Weights of a small multi-label image tagger: arch gmlp, 48750 training examples.
Rows from block 3 of a small multi-label image tagger, named by matrix and row number. Rows with one number belong to one neuron. Each number is 128 + 24 x the weight over its row's rms, rounded and kept within 0 to 255. All counts start at 0. Numbers have three digits each.
After each neuron's rows are labels from the 100 images, of 14848, where the neuron reaches its largest size: "responds to" is what is common among them. Only what is clearly more common there than usual is listed. The data: analogue clock faces. In brackets: how many of the 100.
# u: gMLP up (value half) (model.blocks.3.mixer.u.weight, 512x512), inputs 128-255
# v: gMLP up (gate half) (model.blocks.3.mixer.v.weight, 512x512), inputs 128-255
# out: gMLP down (model.blocks.3.mixer.out.weight, 512x512, transposed), outputs 128-255

u.16:132100083122116144130128118089127155120116146117182174123136127130158155149161098141103173169109119134157145146140082124109166128112137152150155157150135172136138118118105153124130164150083102112118185109197113131116112116152114112091119126145147144107138154112113116154163153122123170110104075175130063160089115182117114082118094099196111157138141132108102112136120122135094101144114
v.16:105064119132100139165095116142143109123142129113101128113131127130088150125131102116112115116170105110135142093143150129112125152140125136153121114128136135155084140216109104133138055128160147102089135126133151146132116143155136121170120140142107117091122111134112097076143173130112102121132102076176149128173123142146148113065177135153126151141130137144099136142116112122099136110158
out.16:152116063122163133106089129144083147110142148114128095126149093117176108119102161123138144119137097148125059129096093096134136126136118106143137117111094150105108132131130177149121156164158113069169111115097141126116130125103153135140103168096075138141147142112111140112085121146125132098148115119129118144145135159120145157154121122128115188155104122123131147080103109135148154109135
responds to: hour 5 (59); hour 4 (29)

u.357:133134134142107142142098112154135112089128138147130152156118136121093119133133113107112132116121132116075110146143097088159100114116133144100105118145115138112108082139114132147128128154123094130127149167147088146164162094089088099133120106155122077151113089128152135096122129147122121133112107092138148095102122109078109121147135122118124148172136140144121181161150155126155137096135
v.357:143108116168152106113113103137130116099077133119143143085118101143111114095130103136105110151174119095152163155133118140136131106104167164134141131156155130109130144144132126119121150171131114116119116168114137150144118153110111128120123100151114099144157120114150112142108134164162121106142099156138175140140127150127188149102091126130158114120124186133132125129142104117122123082126
out.357:187158125112139143152160108130150113127113115171161133089103153147136129167161121126131124104123118124109146123124113149122105125113162136149147098080147078135101198134145125154116147150109134131129135103140187165134125134105129163133108111128075147137090122145130147119158110113128133109140115128153161112111109159155096168085092138105134120098105120130091168133098115122108120182116
responds to: hour 5 (78)

u.471:138177139121153120160111132101095119108118120091136144124131161148110111136181101110155159122138146129120137137155104095119132156117122118109127140110149135108156078125075153169141129153103181152130133148125108103094115144145132076093091097121158123123138113162093117156140149146139124134114108133125168086116116136126131140138137131082130119094145140069057112167110176135111116138108
v.471:106118125123117103160120107120110155115123125101164146141145132160090122079104134152095110127147167129067103185136135148073161140147141180095144128128168125127150134129139149132135130114107124083116147144093126105087145135141151138118166159134117109152116135107182124127124146103112122125085095123142110121125122094100166151126095128090140147140125167162137144101137107160146104152129
out.471:134082136116150159120158119139156127176153110117115136115101172133107144144130096125137119114089158128155151136165168137119101114125117146091108158104128137128091118120130108108125098104111172125085149116105149163111108141102098121118136107133120137093124107094113129111130172136120111118112174162122113081109127139114081098090147128124145135122149116092141095133135129096138123154148
responds to: four ticks (61); hour 5 (47); minute hand past 5 (33); minutes: 25 to 29 (33)

u.478:113105150150131106135113128137139114126131139119158108117138079148125136129116131154153136112135154153155105161138122134148159115133118161126183119123135138156104092093192129125129145152162113132146127128070144142124116097131101140160104075083127145156087126135089163122154119128138116125109110108158134130150143145148149135119137147126186104105117085142185093155125172080106154159127
v.478:147190144152097112170137142132106102147132121126137097107107099130118128158100131118122134099139161166106118091137157131070130134153126126162120133131139098086107103133082140082132130128080090114118104131144114131092081167160079127122162133093144102106152128170141130132142103144144113122119113120122133151121135150132177142124189141142179164178103154136098170160161167143100131129088
out.478:128149148131128136091135122138093141148178100129110141155123128135150146123156100112150138114090137130125112091131165107150104139127140168126111167132074114095088139098108136114164194118107091149079165085133126151111155089121094134162091116144149106153137105095127123153132090162133134136123087141100095128127148090151087109156107125085145130117141142151143165137125144174139107116104
responds to: four ticks (100)

u.356:140142147131139152121100125126163145183117123124120150103101131118135103117149132144072124099169143095111159114101113109116121084153187144135102119137127157103091106172142162121085131127118149153137171135107146168151166121096168136121147139146132106128132176106130113152114146107152102137148128137136129085114175149088167135146094103174096141137126140110112124114130087118146092164149
v.356:113144152119142101142129084106154173145111132116146130147113142111149144111148124098105160099106146146094081137132127092120136128114124148095128117193115090107146143136140096169106140115072142096126101135088139143116148119107119081130121089095147130166149097160128151134117109173175104103128144119119134119125149092105181100135131140101160167113141151138090114164137158110089094103143
out.356:099113132114138125118151106143113092133155164144117116151167119108154104110124167132187125118144124169106114124169146106128170118112121087105158163103142119114154163099144149149140113133174112073124086135135099162136104156129122163121135105136124160148102115131138160126112102147141154135135098100098108116133100116129121157111122107090094141127099119171153152129086103145128162147122
responds to: hour 5 (65); hour 6 (32); minute hand past 11 (27); minutes: 55 to 59 (27)

u.470:124106137138123067116128124120132087157175132161166101144104138103114138135134126154075165134114112140119106121151112074135119114113127133134154160098162151118158084128155126159143126152148155078129134088134151141096117179100131141088092091103072105157216176115104148150106140149084109132126120094103150109108130114106158120143149168156154152119146120100122146170143088165115122136128
v.470:135082147131107125128127137141148141125121129179087085169090084124129134136119133119102129134152162134150113171138130133155122146115111116188094097140147142103135120083080154137121147081151094124128134160126115066110130112129154100135101124104106101102106107143107105132128155115141155116136184108161136146126097056131137151154102094125127154120139108134153131156133119136136151109141
out.470:114166145141142104133126143180097111145122103124167105081148173132148130146146108117167132156149100112112136140139148150143173144142140128089093082137114064143112176124113145145114126099115129138116132174121120151115124113138147101148144097119167121104127122100140146155088144110118138141123120168128101131117116100113084112118127176158104114129126136136143123111095089082110136137178
responds to: hour 5 (84)

u.359:202123148113113091153143153140150116116112162113122143143117103124149149160126115157107095151099149128126120116137121146139142170153096154109093122119093098117101121079068157095146137100107121115100120144134152103132149112131125120150162127124120100098133183134127170133117116160149160147168125136129148131077132126162177124136120137144108144161147107106139133124156156114135112131134
v.359:125106121097123134177093114149115121089102129120161128138116124111074101117145135159162144132138109143129126116094121117076124145139123109170135106139148148099112092139099107117088151144120140081159093115130126137165134162144095132113163162105142110145143113115132084158099115148120120108135167152155129094105106115115117154140159129101174135137145155140181055110163141119141106116136
out.359:111145110150112135126133155150118123125127149153138123119149146172125107130156103142120152115111088136128137112126107117146099107137116149131105145119094097120123123132132086119113134103128110137129101094151097092082111168125138105137131094113142105163114123131146090150147113145140113099096151128126082147112133100168070116099160132132161124097119156175105126166123120105147132134095
responds to: four ticks (97)